Weights of a small image VQ-VAE: adamw at rate 0.0015.
Rows from block 3 of the encoder of a small image VQ-VAE, named by matrix and row number. Rows with one number within an expert belong to one neuron, the router's apart. Each number is 500 + 40 x the weight over its row's rms, rounded and kept within 0 to 999. All counts start at 0. Numbers have three digits each.
Before each expert's rows are labels from the 100 images, of 14976, where the router gives the expert most weight on average: "colour at peak" is the nearest of a few named colours to the mean colour under the peak; "responds to" is what is common among them. Only what is clearly more common there than usual is listed. The data: reaction-diffusion patterns (Gray-Scott).
# router: router (encoder.blocks.3.mlp.router.weight, 4x384), inputs 288-383
# gate: expert gate (encoder.blocks.3.mlp.gate, 4x384x384), inputs 288-383
# up: expert up (encoder.blocks.3.mlp.up, 4x384x384), inputs 288-383
# down: expert down (encoder.blocks.3.mlp.down, 4x384x384, transposed), outputs 288-383

# expert 3
colour at peak: grey; yellow
responds to: vivid
router.3:516494505483499517499591512503544583542484527459560501466474514549545545403505507567557531516457474503447491528487534471521524471526472577503484515452485507476523482520511506539564507594453542540466408495462482520477493475465476520565458587478394374568471527599432468460487469460516535514
gate.0:506546429547462518541543523499499551413482470460509431452498542511522492466501585553480447458480483489490523489490532516533499488498473448519483454456439494412552524489450521435452523427491455538600474534576544513455531601447461499541498474462442493509530518501561505502471534522463524548
up.0:482492474441501498480524436496483533561511521524498557581482463552417508528521472504436481542484494525492467507512513542476507514530609562565527566415552458567525583538580502481494555499514554465488490582482484386551448492570366507491466508511489555518467528491479484435508469482516469445
down.0:462523545477460523486545569474531565437493433523501544524496518524542476482515498444524511564434489486485492523526504491470529536498452443484530447457538451499532448499532486530514549478493489467517559542488439491520578459550597519493513444521510544471468497493485546506498540512585505524
gate.1:485447553527476495496480503485503486553517453551442371447493517496564490501503490454522481526514503524490487533573478530559508475485597470464512469486502443449488554481523556482483501517486482586523470489490480442555472430451545517517507546567495488464490519484518511455545509482576554475
up.1:532527463457536492494517436534545488446500505520510448502491493494424553508491495465546500489482485501497553479499488501496500476497386541482473545451492491516433517506519512487473514480502581529467533436484615495484648488628534500483514512488489535497526517533474488513430500485463533477
down.1:506447487489560494470480528536441534555501499565464566504483522483584515519476536514508465511465493575505496525530471487516470463499488481589484507469489499439509420515514493541474513653484499464515490495507545512478509441521430475482487468506488466526575514472446523404452514502562560465
gate.2:490461483482478477530514427496463417461533508485456502459514555547452537461518475481521474521569510525495528470513342542458517522493475542469553504504450420497535570440468535533513534428565633541475475443476486460466448621604522497509566490530484591505436495568474494544455506519492505467
up.2:541469558565483469504541585530469491475479521533507539459533520509472504475467440408459508487414505538470522513510527476518490490484623465515393518480463492437505471477550497509510442574499472469478497574491582512467448422560450483475484516519515448432529491513473468441554461496494474531
down.2:474516511498510453549538524495530490639512552461486475563511498508481491469513461540498523457491527546534517499477499496524516498479519486519480525525479442576543585460503506487459524532471471581626515520486446517479446478476362465513479495494467488492526509513519459493433508558397507477
gate.3:534498495478503479489531516472481506503502518485513502512509514481495498470530491600425489470492475501517431463506489510501512480479486510482504494506511506500510518476520486497535524469533506530503489524504498510499511527517506438484787487491551512499492495494507447487487477534499478471
up.3:540470436532525514548531445480504447504515472512505553509475514473556499467491517439527472490488512513504504535456531479580511535506596490494431490518523465433448363412473509474494453631531477620482497464445556433524453396519601509473499509512555508455529501498542505545544473443401496478
down.3:495491488538534463461483522522425480496510433486485428493537499505575519442498516510527472495504494518533540487461541549481513536506565437496550502565476410398511572502539487537518515511512501622505500448479609569500430455537419497451431519488471389480468429493481480548536511492460500545
gate.4:491542455515510509519494401519471614507485494475535359465517531514535563504456496525493476501405514501529527479568498494525501491525457517470524451494458504544511578509483518496492499504488553536499498496570387516526390625572473510496517519444468517440496463511485498489514473477409522515
up.4:493470502544507541481442455458500614415503497492540349490506488536560521469493531493501474524462473472515488509623577477541507462536465515543557415444452425409519669509545497484479491444539504554537476531544442527556434559460397548498482520456498490531489520550491466469538497517471491493
down.4:499490443431469474483535644508481517424502544535438499523492520557453491535462527486508511545452490497468473515472539528472457485463485532511481512472452489547541444567466506529586432573545503407522536406456483442467497486465515514514533507496532500493548519498548464548473472453546509550
gate.5:454538512476503483485545545474499425531513493517514545499484478469467529515436431515491513526562465497495483518526505445469490515464485430510467506519476437516543267540474535535448522423506483427426505533561614559507582444488481493467508536521503510517508459385462598514424481539448503474
up.5:503493519532481456463447443497542522360470516508482473460522548536513461507458569494495548514429555484517469501566439543521540522537576551545533469488503481474409553430455491526513484624498507603543490499476464431489453539551517529489509496474540531471505487596500499388566460494475423571
down.5:488529459487500513432469491483496524445523571524516455523516527512381499443493526516501553509514478524526558513348552495524552525533530473561455508489511559551466641492551510492480506503501499471475499509478504558505473478550524573517663512501496532531502500497466526455581536504484525491
gate.6:505492483493512494510505464519507523655521495420518408601548446560397572486469510499509487508444513503517438518446438494487491484478408535515457531453497585538491513506532508465415500448496461495508530502497447463466486539610505502494514501529495520525550458444479498605450502529481474579
up.6:534472519489525530517485561486516494490468511511535536471507545506502479511456490458498540506560522472486542496494534559510521510517509474533619538501435386364501374461474521560529508434525535435510506552557550558561504416587506495464503517532494452557575510504484479481387533517477598471
down.6:490492495525523531494485492494508455577518464448503405382498499541449529527620549462493474509482480540494485513525481502474566532470445508527536478479471501466477547466559495536442473530543567526494448504478509562495535595537517456527505470495505490461505488542538496537526530504465491415
gate.7:523457568551506499535512521499491415530495504536487494415493495524502494513509439490527522487596466459511524510511464516502532515505605547482407494526480512494506426489470556547498428438469610512538486500566666546572471413537481528495508502542525488532495499525502543496562514532452443571
up.7:494486473520512490488507563494495453511495528473458502388514436519407435465520478512483506537521531502515465542478508509503536499499445507490518469549467545481513577540527487533545458509496547569496464538547497460576496491441618486502495493507495491536474468515524471459667507472566459450
down.7:460516443527462456546532464489548554499528505526466574496424480472584523519544544504491525505485544521509497497538627523491505532462438460500506546500513525444491485463483519527568499542517536590506517503559559462480541425485511517452560497533479544446476455485482517381562533550631452550
gate.8:497491514437474481519533375482460535457490514436502425512489524465565522507504465538526509527444511523491461477472416494508518518457364558487502499488522509609477525525493472471512488477466506472538481470462507521474558526531608507521489556479517493486568473492531429515563552515471510531
up.8:507520421504505513555469530451506471546486516485532501465463552513425506487493489470512553519535465492499576453464497496543473460498480519493479479509478444607547591473498519515507532631496475405549485479433451603474419503492566478530509570533524500516513510525531555380461462476464520460
down.8:500496534471498463515489613488513461615549511502526556402480526487463459507522473493541537486587502516495530454540450483452496472457610611455559461483497560524455389495460489510527549439511522488521503464521537541471375574460394524554467521488510464559503448488535500455474519428481417505
gate.9:523491491496506498529485400531476554480507442444513472539498476434621492583498544513480538501454499498500463501538536541530533513569493571489601447531472505448473450488538539529496512523494543559423524462556494564444620512501540568510500493487429503498481504463500494451489507500518470490
up.9:516522499476485494498482534460514442525541458473520532508509479519366446531500496497518484537518526545471544512463492480474507479497483439454348516479517381511530464505506510501413513522506446388499540483474650435516489414489474531504498531548565510478551521489481533533520478508449487425
down.9:526457517536454497523522381549498455489510508516528593554522503504422487465510512519468472495494498497510571534391530485511517513502537450525454498545532598577487489537567478427538492531527480408468457525449516522486395474406464502581576515448476505456481453477564475535552511480452493482

# expert 1
colour at peak: purple; blue
responds to: vivid
router.1:474551575505504553561465528494512507541471459491546518493468465477489502437572496529513515566498500425478503453489489441551475476521467498604494499454505555515487533513479498436489461569464494508468493487518441480402530511480454577492483595463425513455521500470515460459513498467562459447
gate.0:507513469461501486480504517475508479487484538504478480503483535473476474472500460599435499493544472510535437485470525541508497491487510529502523488497480513479504488467503447487534498492520524529489511495462501487502478527499491481496758495461510481513482508498517493481477493527476510451
up.0:515536508557493477503552438472470426372510531512552476393463477510623485504499540456503457482503556525544528517402565521507531456467556428464486478501523461542571474475486521516488547589535488542472547481539550470558403432460514535511505493498515513476533547520463575558568483463491531489
down.0:525513551532505528498513533494479476481482494536520497470495510588418467526558497407502488489530465495491546498558557503483474515543463422591457491490503483544464498463489442490416492543535472433533484538491489536531587581521420468430529537566539485565539494556465591493491456498487455506
gate.1:491504439486491466507457549498471517512504504521473397564490518558438462480496474488517491524555497470525448501485578562501515533572503422486482473509494494495497522499530495493575459574528345404411446566521485434469462490518356531562499501500531524519506485434445452610386524527404541509
up.1:491463481480501505526499544472498480474487515477467471475492533508461446509469460478532511465515459518486521452470602537494514492497491437513521482481492534640525583461511493493545474535538463595475481490505454505437489481532361465510539498515484512497498504545507485536551501491524560519
down.1:521484498514535524497544436464463576561468475504525485586544473512546501511533453555486485503488452528512515491524486508545472491524417461513490445489475545644523488513435465507526488506517553514515480516509520559479450440514526543502469492555453496495481533492560551475515452549458452489
gate.2:474481485444516485501590562472473532525415534509491373483518506428459541473498441532405564544488489542493466465487516482545471498540512473503517403489508459401534482500555479492519487592482511494517426515488483547588494490465535527441491470537542488535489534538506491552618481505454428483
up.2:497501496509516437510465522549505534488481513549489407525447483527445477539517485440511517474481516440490544488531495449476518481495471470471477513552491548448505533533555539469451477556495477486495485446456586539556515419392390500462510475492501496510493512489526501453571562441434500525
down.2:531510529463512546454528510475472568520504487543512488506530511453480466515426515485497514466449499501468569506537497522506475432538487520442543469424504570556471517519468518505560521507410551619403548507434483407545478455597418457523556453488499473494471525497447544533576506477557591472
gate.3:521519478480510486487500532484510472472493537509482494497470512483487480479493463573435499508502455515532464492484494532498479474479541520494506482494491503470486501461497454499537492487510530545491507485470492488484469518488492483475776485460523499503474514498511497488480496523487493446
up.3:481539465513507462548497506509486450414513535493509512525491476555351534517500489478469463512532522396556441438475518487485531508520404543522516529487529575597454495489440451494561479512438442483438471601511535406569546508521513527496513456516533480534459536541468522536526499503555511530
down.3:529520562470499525528466589538518494406516487550504597469458481484477529485564500520518450505527473453537469460481656505508494551492561474523543542507516443593454421470485540455525496562474544529474486485477518466590598487482530464479510532453552467552512517571502468491527517495614509498
gate.4:496475486500490520519529551474463437491461564426580461459517508479595533518457580488407516495485458481485475516391545524477453480511378437550526495514503453491484470514476463498483482564503503540519503467452591532453619454527509503473499508561475509486500503542470496513570465505535498442
up.4:451521505513495557503506413507479526503522486516532500563561503493430529490504513514549503494513520526485475481566608517459538459529541535458440496515519505437473532497564469482488525509506469433468557447593489502440466544477356482522489520463525505524578490506495556419509519497517487524
down.4:475483520562499487539519488504494477523520392521438550511505488470541533507514499495522524508455467498483512538512450475485445500511481607465506494475534539442475559499454517526447491515475514374443515457544461510471570468559476494522509465540493520497486485480532554534485515487560503548
gate.5:469539482545547486476533493527541519554498510467511485442506438486577489474493485502505464482481544484485515495504489501494515515481274421490544444562496481442431537458501517530484472532502465551471481461476503549502547534490553512483495471528463523531520501493457439554554481451454435479
up.5:473501516516477485481533436498566507599447516493505443516495491497592540493472493473479559493460470555538524515509501495456494498541268480548520442610481514511477639548539539465465467573524495536507523470460514557463466547569557512519493478569516496500500529525483462529510527500436428506
down.5:459498483516474500487451557518515470524491553527502451541537504439475514517528542511532540527543549483425532497455610462435530529492492541502465513469521494623591343525559491499530471527503455448544461488517534540495468391506453555501523496466482463554492478483469563505615488529510489536
gate.6:511500548492494485495521538514489467603520484506524378621522504484415481516533521442510519476539460482496480497535528522498527543513436488521494525475461453503547465465597499499526496480473520509497501598486534501446579490516501525448507493495461512491503521519565472392574505453592505458
up.6:476512545590433533475460409499443615440463452471493470531523497500414507476469521489466507500518496519504513495566525517464524510530495577447516420480484510469489579442553545486400510396461479592522471610500437534480425580513557496515528566460521537506447509529506555493500507450536559471
down.6:486470470533487537494465538443543420590511471458545510537520441511478501571453496461491484523483503525456511514481476472465479511455437437481453468488483595511551510505501476495458481579476456442570485541508570531389392498468503529514638492559503481459535544437511483488584529510520493511
gate.7:484509490569533425475517461477535478578473497501502445446523559551511478523466553500528484465437522483573571507437490564533504535504570525529541464508501507468525604441466494505495443497421442600510464457535472509451383532461483498577499498476505511476500524557520523591461493495573521530
up.7:509516494483522484480546512518491523631479551498501502449486479437493536557509515518468505525514466557497444536469395501462498487496448500474572480595453496456484538513510533536547482437486495450493496477444460526561498496519633508526484482501518515504481480502454470602423520515547527522
down.7:481500498495458485532511446520507518435540520513461466514536552451597518519433516508511492488491555468489562530454533437544489538505474464495469409420525526539479591535485476484522479453525450573511466566485568460521426493468507518533320499415499548498486536479454474621467495537497467459
gate.8:507487481470506519476484521477517483489501526512486494493487533479469475470496458574440509485528457513548457488479505536497478478492516531478514508503502480468503491453501461469534500487509529501505518515460490494508471550496492482504789497471525481523478514501520479475483498521480512465
up.8:541523522490475540509513486462508453490529452539470527499535527494366469492540502492471474423530491511502442451519540519482503498530492470459537442449458550559482427513494516508485512399454480357482552534478494567492543628476365483542472502479497521526515468500469508422499499483545475528
down.8:524512465512525538512549541508550463430495523526504547656477488432451456529510428488482483496584482500497515537476501547465489473522537501479496510534461526580513549518442491546454453588474481366490480423461556516431448512490491493504514485516443507486527526475490424461504497488505539506
gate.9:535512431434525476526550556459430477565517504487532513580503479505511538486473492498498518533556487510452542503489470475544473485480436543492499542473528471492478444458457466479553477519470505541430475499502549444461602424574545503491492539525505462496507498526560485526372485519488571499
up.9:495480497558504541508495512549493492341532496604441528494457508505505415450492517473534492457470529505497504454541572474473501516528493451476540470471464463523536491536578505558451524464472556504521524515513407513535454560430476520474489476528490519542527533493496491531586505459486516537
down.9:563520475493567502488482489488468425476509461534549542447494507525566536512456530525535528464436483478493534554496466525554493508501453467483472525580485422462517552479567461520558505556492439519517525494511498402535531348448555491472561439547521533527488429532503453502480509504573449496

# expert 2
colour at peak: blue
responds to: vivid; cool
router.2:444535526529515549596479451491570480520503460543501563517462474457538474436533514510472556567432524454466501490459552474515561479528453461593438515488506441450519453527538495527500468548497542468501481484547548531440468494476521572514458585492443467501522484520425438471482504465500520479
gate.0:511509486471493488496504519494480466483513520509486491489486552485461474464504464600431494491517483525534437473498492513525465493492524510493503494487480489476498516467482460482557514478514534515505509494478484473535474564496504469490761483481511494523496515487515453495460481508464508465
up.0:494521452490512483543516532484482381467540474526499487407489473541476460459481476539439448462557504518493494450497453449438485502433496492492489569484463549512565550480444486483543479497540461451527465513566535456615464526413522484508499528518523502453537449551509425471567518532546453502
down.0:549484513509555509491510521450510494529493496461494502489526487483572488573565521483496445503415484551552499522475574526534526516492369518492412509493454488479487485494502491482468458497462405614543492540542464494584484475614557524496499527465538477480512513472528563501495423514546510492
gate.1:520495477467480494494503498505483495486508521497477513504475540484492479468507447587444497487510486518525457503505495518518463493503505507503494490477489502477491504477489471503549505491509536516490504476471487480503475535503502464503783501466508485511493498496515473518463494513458518470
up.1:408518522544482498487448578471512525496560457463507433563534476492398496507510556566520487492448506489520579505550610530530537449508599528523419425483497543592509414539474492503449458528484463366559522526502432492432450456569434478487533551485496451527518495478528529491413480503512524551
down.1:501542490484485544468456482494487513462507548523468552555495455433524463490488470512489475496493518558492495488554587523468526502485435542444495474436493476506534494541552495434502542499492539441443526518465562451479534518496493442590442510593472470540525455538443474575483494515504553479
gate.2:472514427552483470536474487545483433483525490509492501570501541458609505490546449482504468522564565506523431482480452549476553518485397454528412561495511475573535419434512525485540531558490522448536503554549542493509486429532593474484488464482461476566500525508529404362552499485404532447
up.2:447467503431511479534510491482476429529449548559483531500494480540710490494544483498473503491551513468496482450462415469461466500499544494502507505532477453494515481497529516548470506498450478472472469461470564443563456405473505516490500551473481480555531496487473476498606487470398460486
down.2:495500486507538525471467408494547428504472588493529644355516492425515446546506455502486525519535538529488505512471483481537510454509484491523440492489508485536519450521488472503514483450505520572493486501479426514588537563500460531538448527434552585490461505538517534548403500494553471495
gate.3:504518482494427498442488518502474504440460480481417510473521555504565485471496482527469518523430469514517494553480646492536473521541501480534577498553462504486483491449538476470494512458561476479489500577480419517496596552384511533484506538526494546535520495472488419504437476449492527464
up.3:501482518476474487479497490493451542484509493429467580429509533450567495508537484503506513487482440490489471519553514480501448505537509470488552583511493477494483523466522474507488492469561444432501523570522406521542590579394447534476470518474474549460482496480491418472403493454504490464
down.3:495515477506470496567514508486484469605549486465525693533463495488530500515570494501494499495449492486511519471480503476524502477554503456537492464513520533546482508514565464504494447467511519528499519564469499456426592486543559486424378508500527536475553523523492574473545521473560529559
gate.4:517495502498497476510474490509499437481502510469495387382511489565398506470529493539482524519478503493507441534546538489509497498509541584527518525502525462493462532459516465483494485549530531400507485432437515527519561542412394551520526510519476434461482489525504502392484505501454414512
up.4:519520515473506465564543471528515531658527485480513458402488485468502478523533501449512485534470513451440482514486475477486542491519330543483601449519476495443544602472495487465418522502501468510486533553499461503534604587501533485489500464537485465491519460497514504478522514496512408429
down.4:437485470491497540499504518510510478526529519485498529368460453546689482512482562520444486536479499517504512502469489533486466500530446576502506458518479483522504407498547502472508482527491468563514453490484494351602599576482543521525398465516493498523483449550508538494469517501515513527
gate.5:499522513498465490470476427496518541428523494508518521430484541509586488484488478503463516500551521527499550498472507508478525519548636530476495512480501491432494596447501530485517525553531480552449487541399511428526459423463468473486525489518497467425550534438478513499446504500501531457
up.5:463505418437520501544494535500430523463544469498509667556473539463598531536484534481442517489484526484490510494507529452547478500552537416500591494489535510408486522507530552494436494565498533600425486424477534451422432410493513473487497537517513478493525502469485561464541534551599429467
down.5:557525481501570483537494553503531504422452489533493603569538486513459485515353490502528511480521523495502474554500589497464503502472490564523579512513508531480483525473466513476473479451466520452496518485532461473431501513401573562559466530515487513491458508526472540452446534541589479487
gate.6:501509498476507569541467464511442445584488503555451510497543527542635501508548465461506496482522471533514484502499380568473492533526411509493575538485421338475519547433491533489538561510467493549541489554492508533543528469517496500492484485532492500530531490482492460419525495461442497437
up.6:502499611465519474554576543461493502515497494490537591397547484483452485518497541499481558477397541454460484487551433496503486460497548485531540545483504488495505544528513497517460489410498485479488484544499386465470590497389403470509484504475517516445464448474491517524501482504594442484
down.6:460533549476530474538469514485517515543479460478513565446543523583537520508484480517519474482524497509508551495572430503504493462491469525483476544488508517496501365513506487517430496455509441484520485565516466367547558561517508502493533531526512556511527485468433521493468507525526500489
gate.7:502537483465501523551509436506510434525535497496445506586460498517579485468498489515468514496487475489494401524532521531476474543499472405502411534422489544477509483513431505513482481496512520520456523511527459498550534476586421489485499485459496477509535520531490450562517498468464494532
up.7:490471479519463487486517510466491589491466524538519588558487501495426465482544508540490531496455509530480495503464543560533517534440623475466447443479517479469494560496472565493506516653514435534517539532509425423486431422453532458421490534477497515541497492524479410534476515471553539476
down.7:568456447460547494501488492506462504448526527551471526597477495493413479483480452480471564491638485478443530469483534464518517512518588430474524517479411479584493414526450482502538499475492482492506509528483533514479494449585495411495457442499517545452460548550516492517443500537464559532
gate.8:502499481477481496494508524498511478489530527505475514483487539460499496448501490590427484477513489524537445501507470521525465499508512506492516495470503476483502493476481454494554508494518548535514497496473476464515481535485514475478772522484513493506501508504515465481482485523495509477
up.8:537483497543495459506570477510489563564482504448495540548464516459610520458429497527512518501530472533530513473446454526513453452477448501529596548446484489437525558532517495514512524471495459595491528483480475434510512510483552469516557502465445555456456430515472518531508451513562518500
down.8:513531556503525505554470502512540541494491556532480504468482448473416540444436543488457498488524440492502512512540457557494502520472640417511550465484511497564484546529575499499435476396558473499533543509520590504523468500504429537492484516514500454499488549456458568508499500546497462519
gate.9:513485489439487504490506539492487467462522527506484523500491530474477490488515449572432492469531480534529460483500440523546477490511518510484510501474481515476505491461450470516546525502519556515502518497461497474516463550497497466465736507465518481513497530472533479474461478515456527435
up.9:478505499484545506489479457495486547522457487467493485529512535486640535529496509483568529551507484504587485545441481522509525504465518469521496504465480437435503562511513479550422522459459440655526482465493492537470487434471572528572525516476508509504473549531460517609473447521437511460
down.9:448507517526509491520541448514487515621523528487525676480500509435516554536466472429504515495498487501533492525456464486491506493519614433466535431514484567420446467525518490525520426539504473495459497450486573455534448500448486476517432564497563540468462482516529572533475469471449458530

# expert 0
colour at peak: green
responds to: vivid
router.0:403487512514538540549533500433519472512526474534571534487472463556502535485508468452513505549460565493465578454493485432557543452485484534543486507442507450514504478550470500526480529539433563460495428494520481508511536547522505532559449549514526376528493543597455512468509487525503504462
gate.0:533504483477495498479497522490504491492505524500487523501494518490484496449496501613402496487514474526552449475508490527516481485489499520505518491499484486499496493470494454496530507491510518520508524500474489484499498527505508461492800491480529502498492499516527482498470466535506496475
up.0:491474493574509462488444451542469460441466468494512492387474532576589484574516546470489526541501560492534523491464474523473537442489422419506520489507527446521486440481445519502461527457520554460481488529472514496492482434534578478547480482483446490421531514524503506484545546537585532518
down.0:470486434529479500487539445551496464422499459493494443502460453472456519486409477480474523537412472525509503480488493554522559559475482502554557526495497532478524444498494437459517546466472533544448403578515497496515494485467483551502360537478444449547551531465533559548536436489563458563
gate.1:473472517492453497496482573491513485598461442467479410490470557527437500490472486445502514519518464535525446489526408542518517467454639485528429496440531464546454380475522488510483476516454428389486468536517558436522441513471507524382503522459518486554494514519501505401451498495545546462
up.1:457501503541465517462475603497541492489500445531479553437517510522375454487499512502527478459508502494499451466454552488464540473517567458476409534513507524482508556522491526500430478660501389518581493537508444454495444526514478528445503478457484537494543523483498620478488528464497467458
down.1:501465520459500452506544501471473465541539471562476468442516507526516471492522479504506487560447515516479500505531542503522483516513528517456417506531504429511516510487461521477555480481510489525561492540493537632545460494566635460536591509494498540512477495462511465552633539508504492466
gate.2:526532523500512467477526535498487518563488482508462493563464497509627524530508483554516474494449485468434490552546435490526525486510565399506528469534461474541483544507520507547466493504541481369435465419473517502506471481415421529469524517558541533516485463480453488498477509519521549541
up.2:507534512480542488439479461474539563482496503472484484565481437456618453506564533555470512528412474490508503505520557476511512497447478407496513540503510491492464533487517478472409492556596425323467525484483400488552557474602399478517507498496550511480498488440534536513555523509601521518
down.2:519492485568487477493508490549502464448527471527504460451516448489608540460540521455500445509463461444540517527542426468439475481482482534507578452558483569458580399453489502515524488425479430467525538591527484436415518520487503510526489503550472476435510490522499571525393485503608549531
gate.3:521491478474502492493502516479514486504500522501501520492496527466491487458505480610406493478522468532545456480500491524517463485483494507507517502485505498487498488458503461505551513487514528512503517510472497485518481519503520467494790484481517510496491505502532477479480471530502514460
up.3:503479457522441498467456496549546589510474532508480371572480464548457488425458538537480485512521517507504482512490578499532493532491502544503533456497465427477517577469523551509478532547581500459576491546458426555403507525484451535498542465431513569485541505505519503476481521511498489529
down.3:451507514549490498473530623405565532528485444492490498503494452583588507484524501481531458495475542514589441492509506489524484521494525445530533544439526447462536439519540504494507517512537477475482501588460521473465576530442448502532475454546533501471529484541431484465476520481551569516
gate.4:524499539551496500455476487487528452629461504473504431530495479524535471455525510579529487536445562538531489478559524488491468508502464456460401499462466470529480550481448500485600518435512481411479478560520543601468421517538539512507505514532520507484486567585504425513521515516512509571
up.4:511542525486480483494483584535468451513513496494496450494469564540582533517461517534453469504473476537508464493560590558498500490497585525506476510485520490492493528505467499459510495465514456380451470516505522451485507480448391537492493522481515475525507523505521424481418494526515547450
down.4:525495435500533454532492407527462514491475539531485512570507477511527536503457507560503490530504514501461506514464578514495505488445407568597494533497464509500500418516448522488490496448514485459432525555444659474497487461480488498532464511457505530525463499528440483428519531459509442547
gate.5:521491470460499503479495533480501495491502518499491504489470521488481508459500471603414489492518470526532442481493487528516461483491512518495507489485502508489503486467512455507532502498513541515502523495467494490500481519489526450494795488482522493509489496496539471488470480524492506477
up.5:513520562467502522495501514563502482541489500505486454516528508468433572487529471548488453523543480452495573465455525460545514480527495437530505518443459567592552399463515516477520522558501464468488546545465505412599531493538525517462506467485457553440523494504503517595521503482431534520
down.5:530492473571623469481516456516497522451507532490498422507484511483361525496509553495496485566499469489554568566510462416467511493493538541527440530476479521494484485490484457454553494507470546511520506494519450652462488473487665548549445493478505462522467472531551490542480499460493430507
gate.6:518497471478484490487505525474517490489508539517491518497480537495481506453510481611412498486497463526543443486494487548512473494494498536497505491497494503500504484456486445491549510476516519527495505497482492492507500524503507462483782492468537481499505514495540462479480470513493500465
up.6:481502547519509545503511418463527482538492512513530451482520429518601487520535506477559504497512450478486500506483462532424511512493532469538546491496498467509481566521468520471502460463513482529472515465557540464552582524515481558523517547507491420487486454474486567590457510490486549478
down.6:531517476539543511552539496506481443588471500492542472432532453578589473442489440481500535544492460413493502486457497510468490548542463484519567510503538508456491507478486451482372487483485460551456477475504471512505477501491493522482476467508457481501510497511470548506513506492471478481
gate.7:507485518521512528515476645526513540584489446481517470495523529515436513489531577510494486571538474503559479491479338511506489475485556548485553442448527467425471442513486517487484488570530488439560449511495477571436495532507434475493496536492570465523487530522547553465395519539503462531
up.7:525504490448494486453506612457470468545495499501546539389476447489505505477514531527476548529575517518496483451498466486508484462510438486495514523526504484498462457504501536517499497580507528456511479545456438532526492473549553488471525514504502452519508526442489530426533508548458472472
down.7:459511483534550530516488454496476501437513467503508456504490492457392518511513416490428535463464513502547490480479564542466500535450556476527609531497486523509482521489531459492474506546494504540382517536505471451434557438490433470485454472473503481477508490518495511539426493551508515509
gate.8:512516474472497484500495513472523472494506520513485511499491524487495491463508486622413491501509473535545437472493500534511483483491529504491487509473494481489499506465488464488536492493514523518508541509482498496488498527504499469504784484487523509493496503501515478488498486531499499459
up.8:453537553465448506491537437511422479410447460456485435566497497502562540484502529521510528583523561497480480468568532500480501490493544527483560552481519496466506499566490498477589442456563490437448500515601510479482488468525481491518523506487492460510531521420491482545474520548527480570
down.8:521447516492447504482502463486539538547510469513512461436515477489489519477518487511523536489559507496539502520549487511503513497486501578500490491554509487512535493506447507504443483446508516450553520508422466497511461550588463554488327468596532529478471489482458529496468489498530465509
gate.9:524494431467483516503524513521503493397514514520458626524483499502463518474525541522501499524423504504494479492506568509464472494531554428505535579513531441452507533513503493495539461532530514426496507545504410454468580474382564499450509451543531519494508435491470436562485513484589492527
up.9:475469538470423476477510572494535546476527509415441449488537435537554524488495442514477488514457465463462504471491570469533514530496483577481433510473494567495497601494491516500511521513498453595532543517520525618467524487394565513466498534501538474508545510505481516613483531523528485435
down.9:481494506508494479526504507474536432591499466417504522548485457558464531505547578530464517477451491489532458529469464507531489484520607475488487490531560454518532611472484488508431556477460402456428497481487528491564533423418408561458459530539527505451528498502474525485625498478499493531